{
  "model": "image classifier",
  "dataset": "views of escape-time and Newton fractals",
  "train_examples": 72500,
  "image_size": 24,
  "crop_scale_min": 0.8,
  "horizontal_flip": true,
  "cutout": 0.4,
  "targets": ["palette"],
  "num_classes": 7,
  "arch": "vit",
  "norm": "rmsnorm",
  "norm_position": "pre",
  "activation": "silu",
  "mlp_ratio": 4,
  "head_dim": 32,
  "fused_qkv": false,
  "bias": "none",
  "qk_norm": false,
  "parallel_block": false,
  "dropout": 0.1,
  "inner_norm": false,
  "moe": "top_k",
  "num_experts": 4,
  "moe_every": 2,
  "expert_mlp_ratio": 2,
  "experts_per_token": 2,
  "shared_expert": false,
  "patch_size": [4, 4],
  "conv_stem": false,
  "layers": 12,
  "width": 192,
  "positions": "rope",
  "pooling": "class_token",
  "mixing": "mixup",
  "label_smoothing": 0.1,
  "loss": "cross_entropy",
  "head_dropout": 0.2,
  "residual_init": "zero_last",
  "optimizer": "muon",
  "muon_scale": "match_rms_adamw",
  "lr": 0.0023,
  "momentum": 0.95,
  "nesterov": false,
  "orthogonalizer": "polar_express",
  "adamw_lr_other_params": 0.00085,
  "grad_clip": 3.0,
  "gradient_noise": 0.1,
  "steps": 13800,
  "batch_size": 128,
  "epochs": 24.4,
  "lr_schedule": "wsd",
  "decay_fraction": 0.4,
  "final_lr_fraction": 0,
  "warmup_steps": 690,
  "weight_decay": 0.3,
  "adamw_weight_decay_other_params": 0.01
}
Rows from expert 0 of block 7, named by matrix and row number. Rows with one number belong to one neuron. Each number is 50 + 12 x the weight over its row's rms, rounded and kept within 0 to 99. All counts start at 0. After the name is the row's rms in percent of the matrix's.
# up: expert up (model.blocks.7.mlp.up, 4x384x192), inputs 156-191
# down: expert down (model.blocks.7.mlp.down, 4x192x384, transposed), outputs 156-191
up.59 097:70 37 47 67 64 69 63 62 38 55 38 41 53 31 44 55 47 43 71 33 40 59 61 51 55 70 77 50 51 54 61 66 52 38 54 50
down.59 090:59 66 38 62 58 54 59 41 61 62 49 45 56 37 52 42 59 60 72 70 56 34 50 56 55 53 57 56 59 77 64 55 60 33 68 50
up.60 106:50 46 44 66 67 53 33 47 69 65 30 62 44 51 61 48 31 43 64 54 44 65 51 57 24 47 55 26 40 24 36 55 44 39 42 61
down.60 106:36 49 67 62 44 55 60 40 43 66 55 48 45 55 39 61 41 55 33 62 28 63 31 58 64 56 67 54 74 33 37 44 63 69 47 66
up.61 102:40 52 72 61 50 53 46 50 52 59 45 66 48 46 59 45 63 50 47 59 56 40 61 56 47 22 71 38 38 42 52 60 41 33 59 52
down.61 098:31 62 69 54 44 44 57 54 32 65 74 61 39 59 32 42 42 49 72 55 47 42 29 59 38 42 51 50 59 58 50 43 28 72 35 61
up.62 094:50 51 48 48 65 64 74 42 58 55 30 61 43 42 47 46 20 46 53 48 50 46 78 57 55 41 74 47 31 53 55 60 35 37 35 42
down.62 101:61 58 60 51 67 52 41 53 31 53 58 56 64 47 53 32 41 39 56 49 59 33 40 45 60 43 64 33 57 45 69 31 72 50 66 20
up.63 113:76 63 53 61 42 58 44 65 71 45 48 52 64 74 53 42 44 30 71 42 66 45 69 56 40 65 34 63 65 48 52 73 45 57 47 42
down.63 107:31 36 46 47 27 55 35 50 57 53 68 47 52 25 52 53 66 53 42 70 55 49 60 64 46 47 67 42 45 36 56 52 44 67 62 34
up.64 103:31 53 52 65 53 44 55 59 52 58 34 39 43 38 40 45 40 64 48 52 65 52 58 33 72 46 30 51 51 48 52 80 54 50 60 42
down.64 093:41 65 48 63 34 57 38 44 58 14 47 43 59 46 41 56 50 38 81 50 63 62 66 52 33 20 55 38 48 59 52 24 43 69 46 54
up.65 096:66 61 38 50 59 57 53 52 56 48 57 62 60 36 66 42 86 62 29 48 69 73 36 36 46 40 60 64 65 45 42 44 62 44 77 67
down.65 094:32 71 44 53 45 51 32 40 45 45 47 41 48 50 51 53 64 56 48 48 25 55 49 50 54 44 40 52 50 63 69 54 56 49 67 57
up.66 096:65 40 38 59 91 60 40 43 63 36 55 44 52 64 44 48 53 39 56 47 48 66 63 76 52 68 41 50 40 60 44 49 69 59 11 42
down.66 092:53 58 41 50 30 66 25 57 66 80 64 44 45 53 61 64 72 29 37 62 53 58 62 51 52 45 63 74 62 43 63 72 63 50 29 43
up.67 095:37 75 61 68 58 47 37 57 37 41 53 53 44 41 53 68 53 39 29 44 45 47 48 60 70 40 48 56 62 43 53 30 41 49 39 33
down.67 098:54 67 79 39 50 58 67 61 35 36 49 46 35 42 51 30 44 33 21 50 15 46 56 54 67 54 42 53 42 58 67 67 48 38 41 50
up.68 102:59 54 28 34 38 62 27 36 55 45 54 51 45 40 78 52 29 30 55 49 33 43 59 82 38 56 49 55 55 46 43 55 53 47 31 48
down.68 103:20 65 56 51 42 53 49 45 39 39 37 64 56 35 32 71 55 52 64 43 64 47 48 54 57 43 43 09 39 64 65 47 70 73 60 58
up.69 105:50 60 64 62 60 37 65 52 36 43 48 61 42 46 66 38 58 47 31 39 42 63 47 45 68 43 52 44 50 63 27 66 42 49 25 67
down.69 101:67 49 34 53 51 36 28 45 42 75 54 51 63 65 49 49 45 44 71 57 53 53 54 48 42 61 40 38 82 47 63 45 53 48 56 41
up.70 099:54 55 38 52 51 47 41 62 52 47 47 47 54 51 35 57 62 65 55 31 26 39 42 56 46 53 52 55 67 73 57 40 59 54 50 47
down.70 103:53 52 41 64 46 39 56 50 28 39 61 56 61 67 50 30 44 63 70 38 48 40 40 52 29 39 47 69 47 61 65 60 36 64 61 56
up.71 097:48 53 28 69 77 63 66 55 55 36 49 32 37 48 47 56 48 55 49 44 66 56 48 54 56 30 62 82 43 58 53 47 47 47 76 53
down.71 108:54 47 51 40 63 62 57 41 53 48 44 59 54 55 34 68 50 54 40 31 64 76 43 35 53 77 41 69 55 35 42 49 23 35 41 43
up.72 101:24 40 60 74 72 43 36 45 61 44 60 50 29 32 36 28 58 47 32 38 50 60 39 42 57 50 44 47 52 36 52 57 47 54 66 37
down.72 113:52 49 26 54 58 56 28 52 75 68 49 31 59 59 61 57 45 60 65 75 66 51 47 54 30 48 62 73 38 73 47 26 36 48 32 70
up.73 097:64 48 48 64 53 51 69 62 47 30 57 34 55 62 52 60 32 51 64 62 69 49 43 63 41 55 47 66 23 37 45 57 31 40 39 31
down.73 100:57 39 47 16 40 26 58 50 46 40 63 51 54 55 58 59 49 47 43 66 42 33 36 43 50 37 45 54 33 33 55 49 57 76 55 66
up.74 107:40 45 42 61 51 61 63 66 55 64 49 35 29 39 60 41 50 67 54 42 43 42 80 39 33 35 65 56 46 54 55 43 60 58 46 40
down.74 105:49 49 58 52 45 38 57 45 54 29 27 48 43 66 55 62 72 31 50 45 28 63 42 64 31 52 54 57 53 66 40 31 57 29 53 58
up.75 103:73 43 55 77 45 51 30 75 66 48 41 49 54 36 32 44 45 49 57 58 26 61 47 36 32 40 51 56 50 56 35 43 64 42 73 64
down.75 098:47 59 51 48 55 42 50 61 55 62 46 36 79 68 45 37 41 45 32 35 79 49 57 54 52 75 47 51 46 64 54 47 64 66 56 51
up.76 098:48 39 49 60 47 58 59 54 54 37 37 48 58 31 57 59 42 33 26 62 46 53 56 56 62 62 58 62 30 42 58 44 63 65 68 44
down.76 098:59 49 78 61 46 33 38 47 58 48 45 76 49 50 47 52 51 62 55 40 30 58 36 41 56 54 36 57 35 76 63 51 43 43 51 34
up.77 091:61 48 71 38 46 43 58 55 31 66 52 34 64 49 22 52 33 51 66 45 33 52 24 49 45 31 62 54 41 51 50 42 53 48 40 34
down.77 094:49 40 46 56 42 46 38 42 42 45 47 54 50 60 64 71 33 47 70 47 38 55 71 37 43 58 48 46 37 31 49 55 58 69 52 53
up.78 100:47 37 25 30 47 61 42 60 53 54 68 37 18 72 44 51 53 50 63 61 60 30 44 36 70 60 45 54 40 35 35 45 55 41 60 62
down.78 101:47 40 34 23 23 61 48 63 50 84 27 41 67 41 59 54 35 30 53 45 66 52 43 56 70 39 37 48 51 49 23 51 46 54 29 40
up.79 095:46 48 74 71 43 56 57 46 33 60 54 62 50 57 57 68 58 63 28 40 52 51 33 29 71 45 30 43 70 43 63 68 73 68 46 29
down.79 104:41 34 69 35 55 50 45 55 57 25 62 45 59 54 58 57 32 34 57 38 43 66 59 41 36 59 56 60 46 65 40 50 49 48 59 57
up.80 106:51 30 51 51 59 40 44 55 40 44 50 79 53 60 63 68 50 64 26 38 57 50 34 39 69 44 41 42 27 52 33 41 64 34 77 21
down.80 100:35 42 53 41 62 23 52 59 29 43 47 50 58 50 47 56 55 55 60 59 34 43 39 42 51 53 25 62 56 75 52 57 50 48 54 43
up.81 095:49 37 43 50 51 54 49 14 57 54 66 57 46 65 34 54 60 37 44 50 49 51 41 54 34 60 54 46 66 44 60 38 69 56 72 67
down.81 103:39 59 43 63 55 33 54 65 64 23 42 64 45 42 32 68 50 47 35 70 60 42 38 63 38 48 34 65 41 61 67 36 71 43 66 48
up.82 098:62 63 46 52 61 59 55 43 57 61 78 53 43 40 49 50 38 57 63 40 43 53 58 40 36 31 45 54 49 60 48 64 71 47 66 52
down.82 094:48 66 44 49 32 60 52 33 46 54 30 53 73 44 51 52 58 28 39 30 64 61 45 41 58 45 59 48 40 35 58 69 77 56 54 55
up.83 093:68 60 54 69 56 51 37 63 56 42 47 37 52 55 43 43 47 31 53 64 33 33 41 59 53 55 47 41 48 61 61 37 66 38 58 55
down.83 099:43 46 63 39 37 40 57 45 52 68 65 57 54 34 63 56 53 56 38 43 68 60 60 75 36 69 56 72 62 37 59 52 57 75 70 51
up.84 097:42 58 40 50 54 51 60 68 41 37 44 44 49 46 54 53 26 36 43 38 54 59 52 68 39 71 37 32 57 47 43 56 61 65 59 47
down.84 101:72 49 37 29 20 52 64 66 68 41 47 36 58 48 67 69 58 59 46 30 13 36 50 58 29 55 45 36 56 34 48 49 45 54 51 58
up.85 093:70 45 54 55 42 42 40 45 55 34 60 59 58 44 42 46 27 38 43 41 51 47 49 45 56 38 46 62 53 63 13 38 40 59 53 34
down.85 104:56 39 47 52 51 60 46 55 46 60 67 59 51 56 29 72 51 53 40 61 54 45 63 27 30 37 36 37 54 37 58 44 54 54 50 60
up.86 104:50 67 33 70 45 54 31 54 54 39 45 28 50 45 62 62 26 33 17 37 59 43 50 69 93 62 54 18 56 51 65 40 39 39 56 72
down.86 106:40 51 47 61 52 58 54 35 55 41 63 52 42 44 45 33 48 59 49 27 48 38 65 50 51 53 70 33 48 56 57 58 65 43 41 51
up.87 099:78 57 36 45 40 61 41 31 43 63 37 61 47 49 25 51 59 49 54 42 33 61 52 79 55 39 72 35 47 39 38 65 39 36 59 49
down.87 104:66 49 63 48 40 57 26 54 37 63 48 47 37 33 45 38 42 46 49 37 55 55 56 60 72 45 45 73 69 40 41 50 51 47 31 60
up.88 096:33 31 43 62 64 25 47 60 44 40 75 54 41 51 52 64 41 48 49 39 64 37 59 43 37 44 63 41 66 36 31 34 52 72 34 39
down.88 098:55 57 54 38 41 41 61 59 61 60 44 38 59 37 23 46 47 50 43 44 36 59 31 17 45 44 33 67 46 56 72 56 66 43 53 59
up.89 098:62 56 48 70 55 69 42 51 40 52 50 36 60 67 51 32 38 39 24 84 64 44 51 53 31 44 45 43 66 67 65 47 35 58 42 49
down.89 103:59 54 59 46 58 74 56 50 56 61 32 58 47 49 56 52 54 50 33 43 56 48 37 70 46 46 48 58 29 72 49 52 47 41 47 51
up.90 096:50 41 25 38 42 60 53 48 50 50 54 54 46 59 87 64 32 41 50 50 50 48 36 70 63 36 52 56 43 56 62 49 43 34 40 40
down.90 097:57 53 33 55 59 36 44 55 65 59 55 53 53 14 42 39 59 64 33 28 65 47 34 57 19 27 52 37 55 75 65 36 63 52 49 42
up.91 093:34 46 52 64 65 58 40 42 30 47 32 62 41 33 55 70 66 51 42 54 20 62 56 51 37 63 41 59 49 56 44 68 54 63 39 48
down.91 090:47 46 61 46 35 55 74 53 44 45 51 62 44 45 47 70 36 53 56 60 51 49 54 72 56 52 22 55 43 43 53 59 60 46 52 52
up.92 090:45 43 41 45 60 84 38 39 48 41 41 54 49 64 53 42 48 33 63 34 56 37 54 54 58 42 43 32 62 39 49 54 53 48 53 49
down.92 101:29 47 68 37 32 26 61 35 45 64 59 47 57 40 60 83 46 40 43 61 61 41 57 60 65 29 66 50 59 60 52 54 51 42 71 50
up.93 102:30 34 39 58 53 50 40 51 48 50 35 28 45 52 46 46 53 24 53 53 35 49 52 52 58 40 68 52 24 55 45 29 55 69 47 29
down.93 105:43 45 50 38 52 57 58 29 32 41 61 70 31 26 55 51 54 38 70 18 47 57 63 55 22 52 45 60 20 54 47 71 59 46 61 61
up.94 103:39 54 37 54 42 46 49 39 49 61 64 61 48 67 57 37 45 55 62 44 59 28 50 41 33 60 28 53 36 50 46 60 41 41 79 69
down.94 100:50 44 66 63 15 61 33 31 49 57 60 57 59 50 52 39 45 52 40 32 63 39 56 43 45 49 47 58 43 49 67 38 58 56 42 36
up.95 110:74 59 54 46 30 36 65 47 39 24 50 43 59 62 56 40 57 47 59 56 69 34 45 59 33 46 24 50 59 44 40 42 55 56 64 52
down.95 096:54 42 55 58 42 54 57 40 48 71 79 57 37 57 49 40 30 50 47 47 40 44 51 37 42 53 50 53 47 50 28 34 51 55 59 75
up.96 100:55 67 41 52 39 51 60 50 43 43 66 17 39 54 54 49 30 53 44 63 54 43 52 50 39 30 47 50 61 71 47 52 77 66 48 55
down.96 102:47 58 47 39 52 75 37 36 41 66 61 48 44 50 55 58 92 48 76 55 57 52 63 48 52 49 50 47 47 49 52 31 42 43 66 50
up.97 098:66 46 35 38 61 52 50 62 34 37 62 59 63 40 36 60 45 62 69 56 50 51 53 41 58 42 44 65 34 45 39 27 55 48 58 72
down.97 104:58 45 23 56 41 69 62 54 58 50 59 53 51 52 42 54 50 65 51 55 57 58 27 46 55 39 54 63 62 58 75 42 50 45 49 32
up.98 117:28 61 73 57 36 36 47 47 53 30 42 44 41 57 65 42 43 52 48 70 26 46 60 77 58 56 58 62 67 55 39 66 62 75 61 48
down.98 102:43 44 48 42 54 42 66 45 60 50 48 49 33 39 43 75 48 58 59 44 43 49 58 25 28 42 43 37 40 46 42 56 52 48 60 67
up.99 089:62 63 35 86 38 34 58 58 47 45 58 41 53 43 59 32 61 41 53 53 33 60 31 33 37 22 58 36 49 62 32 50 61 57 70 62
down.99 096:50 45 47 45 61 54 47 41 59 48 64 37 55 71 66 37 61 65 50 35 48 40 28 51 41 56 67 44 63 58 74 60 64 57 26 69
up.100 093:49 33 35 44 29 53 54 52 36 47 41 33 64 50 48 45 52 38 56 36 46 64 61 53 50 43 63 47 37 67 54 39 66 28 67 62
down.100 100:75 45 51 47 35 64 39 54 58 50 47 51 39 47 68 50 50 54 68 51 53 63 66 61 71 67 44 52 61 47 49 55 44 49 34 40
up.101 095:56 52 42 59 46 43 44 34 33 50 40 64 64 37 58 35 17 54 57 48 51 74 71 53 56 40 43 68 56 43 66 31 49 60 72 40
down.101 103:40 60 38 15 25 40 29 39 46 46 60 40 64 42 37 53 41 62 52 54 15 56 37 44 55 54 58 58 30 65 54 68 50 75 68 46
up.102 098:59 49 48 66 64 63 42 31 27 40 40 51 38 58 64 38 58 35 53 81 63 54 51 48 58 62 47 56 57 31 37 60 43 41 51 54
down.102 104:47 56 50 50 35 46 55 52 52 46 37 61 70 52 44 53 45 48 34 36 44 49 50 32 27 69 66 44 54 47 69 53 49 38 59 27
up.103 099:44 53 43 40 48 56 53 38 35 49 66 49 64 27 48 52 47 58 25 59 44 33 57 27 53 35 51 55 49 50 45 45 56 46 64 43
down.103 105:68 54 56 64 53 60 68 42 54 42 51 52 51 37 58 56 60 41 56 34 41 52 70 58 40 41 69 47 41 44 45 48 49 44 63 69
up.104 097:67 42 63 43 45 62 60 58 55 45 34 42 43 63 39 63 47 46 46 52 67 62 49 60 51 48 59 46 44 48 61 56 71 45 42 45
down.104 105:40 38 48 46 42 30 50 49 51 48 52 58 71 63 67 47 38 33 42 50 46 38 35 51 52 42 35 52 46 44 66 56 54 72 60 44
up.105 093:39 61 47 65 51 53 52 42 56 51 45 63 46 54 61 66 59 48 37 55 58 53 66 68 45 63 20 48 48 36 55 35 45 38 18 52
down.105 105:51 36 63 44 58 47 52 44 53 54 40 63 52 83 67 61 49 52 55 66 53 46 79 30 47 69 47 41 64 59 62 72 46 40 55 57
up.106 097:49 52 61 45 47 57 54 61 47 48 51 39 40 37 53 55 56 61 42 71 65 60 45 33 53 39 43 59 53 73 51 66 38 39 35 80
down.106 097:37 36 39 54 52 32 52 36 66 55 50 59 68 53 50 34 48 44 47 72 51 56 50 34 53 63 28 46 46 76 48 46 30 65 68 60
up.107 095:31 48 30 60 54 30 48 67 43 42 41 42 57 35 53 54 45 42 48 74 55 39 42 68 61 57 12 51 67 54 46 40 54 41 67 38
down.107 102:61 61 31 62 52 69 61 29 41 73 35 29 55 53 43 42 40 55 39 63 45 43 50 50 31 53 66 15 42 60 60 44 69 42 52 48
up.108 098:39 49 35 43 51 57 38 67 48 53 39 38 57 42 35 50 37 60 71 57 63 45 36 41 33 61 36 34 30 56 45 38 42 55 27 44
down.108 097:50 59 54 35 41 47 42 60 31 46 60 49 66 65 35 63 43 50 52 48 42 50 54 46 73 46 40 41 29 58 40 50 52 70 31 55
up.109 112:28 73 52 40 39 72 36 38 46 66 32 51 61 27 53 47 63 51 34 68 50 54 28 49 44 50 46 54 56 26 55 42 43 73 62 46
down.109 095:59 54 48 45 53 63 50 53 62 22 68 40 40 58 43 40 66 63 50 43 60 61 28 46 52 40 44 70 36 49 47 67 29 39 61 58
up.110 115:56 53 61 50 73 46 29 67 37 20 62 50 37 64 70 41 53 54 58 64 33 46 49 53 16 46 49 35 60 51 49 36 48 58 23 48
down.110 110:42 48 47 24 46 63 67 62 26 41 49 44 53 57 64 57 28 48 36 46 56 45 40 41 57 34 41 45 38 53 46 21 13 68 51 59
up.111 089:75 53 36 40 51 23 65 68 45 62 57 50 44 54 63 82 58 45 63 67 38 71 68 64 63 34 52 50 25 68 54 35 67 52 49 51
down.111 091:66 60 63 40 67 27 66 62 47 54 44 53 59 56 40 65 47 62 36 38 52 35 86 36 50 63 43 40 46 62 36 42 26 40 36 51
up.112 107:40 37 21 34 46 56 45 42 55 21 49 32 56 40 61 58 62 64 50 43 50 67 41 27 54 55 67 65 38 50 45 45 66 84 63 61
down.112 105:51 63 51 58 55 31 64 57 58 47 38 42 60 67 55 53 39 57 24 52 51 57 63 55 57 64 49 36 39 70 47 51 64 44 60 49
up.113 102:76 60 56 59 42 39 58 44 38 38 74 80 39 32 63 40 58 52 59 46 65 49 35 36 47 42 44 38 77 47 62 38 35 69 58 30
down.113 094:59 64 53 31 38 50 46 40 38 50 42 20 26 54 58 44 38 68 52 66 48 64 32 32 46 54 49 56 31 56 35 52 55 55 49 45
up.114 102:51 62 89 50 40 70 50 50 59 66 36 55 58 51 42 52 54 61 44 57 19 59 49 29 51 49 56 47 28 60 43 43 45 28 57 46
down.114 100:65 52 41 59 57 30 52 49 51 60 61 50 46 68 54 41 47 42 60 55 51 53 55 45 44 36 80 44 39 58 49 29 43 47 52 49
up.115 099:23 69 76 13 57 53 64 51 70 40 40 54 28 44 69 51 37 33 44 66 66 72 55 54 46 32 57 50 40 56 56 50 44 33 39 64
down.115 103:48 57 29 48 52 43 38 41 58 56 54 57 65 68 56 59 40 46 46 50 43 47 43 53 59 86 64 28 17 47 39 44 43 59 48 50
up.116 095:53 55 48 43 46 46 25 57 42 87 55 57 53 39 40 56 43 35 35 37 70 52 51 37 63 45 27 41 51 51 48 68 39 54 52 51
down.116 101:47 44 35 55 63 55 55 54 52 67 47 26 60 68 47 46 50 46 54 46 82 64 49 46 35 38 54 55 57 56 51 58 52 67 62 63
up.117 105:58 50 42 53 47 52 60 24 53 47 60 50 62 28 49 58 57 73 61 47 51 41 72 46 55 38 41 61 69 65 55 62 48 66 34 47
down.117 091:45 46 39 51 64 39 37 43 39 33 45 56 57 67 58 64 46 39 49 58 62 45 44 60 27 35 50 48 32 47 48 23 35 51 47 62
up.118 099:60 34 52 47 52 53 42 50 60 62 47 29 50 50 32 67 54 41 45 64 70 53 52 52 59 65 55 47 46 56 34 32 46 57 36 43
down.118 095:65 37 30 69 46 82 56 52 50 25 47 43 52 35 49 36 51 23 35 40 61 33 53 87 31 55 65 59 63 76 41 45 73 67 43 71
up.119 092:48 83 55 40 63 60 52 56 57 65 72 42 55 48 51 53 33 44 61 45 39 46 57 43 48 37 23 65 42 40 60 43 62 42 51 45
down.119 099:52 38 51 75 56 52 73 33 49 43 59 63 63 62 53 28 57 41 46 38 34 36 80 43 45 43 40 57 37 62 55 33 43 40 46 62
up.120 108:58 54 51 49 38 47 21 33 45 50 47 55 41 64 44 66 21 48 55 62 54 50 72 31 51 52 53 39 52 43 53 71 46 63 44 68
down.120 095:61 36 47 41 69 30 37 54 47 41 65 53 55 49 56 51 49 35 30 51 47 46 55 74 37 66 17 63 39 49 54 46 43 29 45 46
up.121 095:51 65 56 79 32 56 51 61 39 44 52 60 41 38 21 59 61 47 66 58 46 51 52 50 52 47 63 51 48 49 67 55 50 60 49 68
down.121 098:43 33 34 32 52 62 48 53 45 46 45 28 60 51 56 41 51 59 65 39 74 61 43 59 53 46 42 64 55 49 53 31 37 45 43 49
up.122 106:54 59 60 51 32 69 53 32 37 44 70 72 42 57 30 55 48 56 57 52 40 56 61 49 55 36 55 79 45 71 45 57 41 49 57 51
down.122 097:44 56 51 49 69 48 55 60 54 42 41 51 40 21 56 45 39 35 55 47 52 63 52 49 52 53 64 69 61 50 68 36 55 34 81 47
up.123 103:77 73 50 58 27 70 42 32 36 57 58 45 41 66 56 47 44 43 39 54 53 59 56 39 60 45 64 50 63 51 61 59 38 45 55 51
down.123 108:32 49 31 63 47 60 47 66 41 57 49 54 57 48 61 21 37 47 43 60 38 40 56 33 55 59 48 58 44 35 22 45 51 59 41 29
up.124 092:63 56 41 41 55 57 44 53 64 39 47 54 30 47 61 62 41 57 50 60 47 55 56 35 47 67 46 55 54 41 59 30 38 59 53 36
down.124 099:26 52 63 20 52 45 55 42 59 49 54 38 73 42 57 30 57 60 58 56 37 40 30 55 51 32 31 51 46 45 76 43 54 63 43 72
up.125 096:50 40 70 39 58 60 45 36 57 46 60 58 49 54 47 56 53 26 49 56 66 55 49 46 35 34 44 53 57 40 37 54 78 79 49 57
down.125 093:48 42 39 42 62 64 35 32 32 56 40 54 43 54 39 27 75 55 48 52 48 46 58 32 74 37 42 54 53 48 57 35 44 43 66 46
up.126 097:57 65 37 32 42 77 60 44 62 47 43 43 55 44 49 52 23 36 37 50 55 50 47 52 53 54 69 53 56 42 59 58 39 37 54 72
down.126 101:48 54 53 49 50 24 33 27 46 58 61 48 49 57 44 23 67 64 49 45 52 41 64 40 51 33 54 57 56 40 42 62 53 45 66 57
up.127 098:45 46 59 77 32 38 54 73 47 54 32 66 67 49 43 60 54 31 41 62 44 59 44 57 55 27 55 33 40 60 22 43 13 30 34 58
down.127 099:57 61 55 56 41 47 43 33 46 35 55 35 42 43 36 55 45 67 65 45 27 41 51 39 47 64 49 36 46 38 34 49 62 36 65 37
up.128 093:56 57 55 72 41 45 21 78 67 55 58 40 40 41 21 33 47 64 50 31 44 69 57 58 53 60 39 77 52 41 43 50 78 56 42 37
down.128 101:48 46 40 50 63 41 57 57 73 40 53 61 31 44 56 50 46 49 49 63 38 49 39 49 58 52 56 48 65 19 46 55 55 43 81 46
up.129 105:39 75 42 37 60 53 62 62 36 47 42 61 47 39 14 60 46 57 41 59 49 51 53 54 47 47 51 74 35 32 54 44 53 50 91 60
down.129 093:51 60 48 47 36 53 39 39 67 51 37 49 49 39 25 35 59 39 53 50 46 75 79 61 56 48 35 54 57 59 37 28 54 38 68 55
up.130 094:34 41 68 44 75 53 55 22 43 35 50 62 27 54 28 55 65 51 54 49 39 48 60 47 57 43 42 43 61 48 37 50 50 51 30 47
down.130 098:26 55 42 54 29 60 36 56 83 41 43 35 61 65 48 58 45 51 55 63 73 40 60 74 52 59 78 45 52 44 69 52 58 53 65 48
up.131 091:39 40 31 51 55 34 45 52 53 56 57 48 37 32 60 57 39 55 52 46 51 55 39 64 48 54 43 60 55 37 64 51 38 53 49 34
down.131 088:63 38 38 45 44 50 71 41 70 33 55 14 63 43 39 55 47 59 45 71 27 58 58 73 48 45 59 40 41 58 44 65 36 48 41 44
up.132 096:64 66 64 39 49 58 34 67 34 36 46 53 35 42 39 53 48 63 64 59 30 61 35 62 53 60 24 45 34 32 48 61 27 56 68 50
down.132 098:43 54 47 42 77 54 48 53 54 30 66 43 42 44 34 49 36 38 55 51 51 41 52 31 56 37 41 47 58 46 56 26 57 55 64 44
up.133 111:41 58 40 39 38 58 48 42 32 46 52 56 47 38 53 33 37 40 42 50 39 56 30 53 53 44 56 40 49 59 57 48 50 52 47 46
down.133 094:42 48 38 59 54 36 40 43 41 30 52 37 52 36 68 64 84 57 42 56 56 44 64 35 65 51 46 44 43 55 70 52 50 31 54 50
up.134 105:42 47 11 60 52 56 53 24 48 44 66 47 48 46 42 49 45 45 73 64 40 53 54 39 64 49 49 57 32 58 46 37 54 51 54 46
down.134 105:44 54 51 42 64 62 53 48 61 76 67 40 45 57 53 52 59 56 59 44 45 27 53 63 53 59 49 29 38 64 58 60 52 62 71 45
up.135 096:41 62 54 30 34 54 46 39 45 41 32 48 41 45 74 65 38 53 38 55 61 60 56 48 63 66 58 57 61 60 49 64 17 42 50 26
down.135 093:62 60 27 69 55 47 39 78 58 65 72 36 55 45 33 48 52 47 58 32 68 46 54 55 56 47 71 56 55 41 36 45 29 36 51 51
up.136 103:38 50 45 44 43 38 39 40 39 45 42 67 34 52 44 39 44 43 35 32 50 24 70 52 32 54 49 61 63 47 33 58 55 48 54 57
down.136 102:38 36 60 42 44 50 33 47 59 41 42 57 38 56 42 52 53 43 32 33 65 59 53 42 55 59 51 60 47 49 50 43 33 39 42 63
up.137 094:50 49 45 47 44 40 41 47 64 52 51 31 55 69 51 46 34 47 50 37 56 45 68 62 11 47 65 61 41 61 52 51 56 56 61 39
down.137 105:39 32 29 43 44 29 40 86 47 74 60 44 55 43 51 33 54 38 39 31 48 41 36 45 44 54 48 47 50 32 35 50 39 57 52 53
up.138 090:49 38 76 37 82 41 45 33 59 60 54 48 31 51 41 66 63 52 62 69 38 46 52 37 50 51 79 62 67 57 37 39 67 44 59 45
down.138 097:40 39 56 73 83 62 71 37 49 42 45 52 59 30 41 32 57 57 45 55 55 51 61 58 54 39 62 68 40 64 44 70 68 51 60 63
up.139 093:55 63 59 48 50 64 55 47 66 27 40 45 57 41 35 66 51 55 31 60 58 53 49 42 62 52 46 42 54 59 36 37 38 53 47 50
down.139 096:30 44 57 35 40 47 78 42 39 32 55 57 69 40 50 62 72 52 48 64 61 50 54 60 53 34 67 54 49 54 68 58 39 33 71 43
up.140 089:36 56 56 41 48 80 56 40 56 24 51 70 40 66 27 40 68 40 54 53 44 21 27 50 64 30 30 46 47 47 66 54 67 41 54 58
down.140 092:57 51 51 55 70 51 59 52 51 42 49 62 52 48 62 36 38 38 49 51 28 43 57 63 88 46 38 49 62 71 35 51 64 42 77 29
up.141 094:36 53 65 47 59 57 49 62 48 65 54 43 50 41 67 48 64 48 63 41 62 45 52 48 58 21 63 40 49 50 35 72 59 48 31 60
down.141 094:42 33 52 77 63 57 66 62 35 54 53 53 60 30 47 55 49 48 55 51 82 50 48 53 49 41 59 46 45 60 52 73 39 75 37 63
up.142 094:57 61 49 49 37 41 41 38 43 52 65 51 28 33 55 40 68 38 47 39 65 30 62 64 57 45 45 46 58 66 58 57 30 39 48 56
down.142 093:61 44 36 35 56 40 55 48 72 60 54 44 37 62 66 72 32 71 59 55 51 55 51 53 62 53 37 54 54 65 49 65 40 36 53 59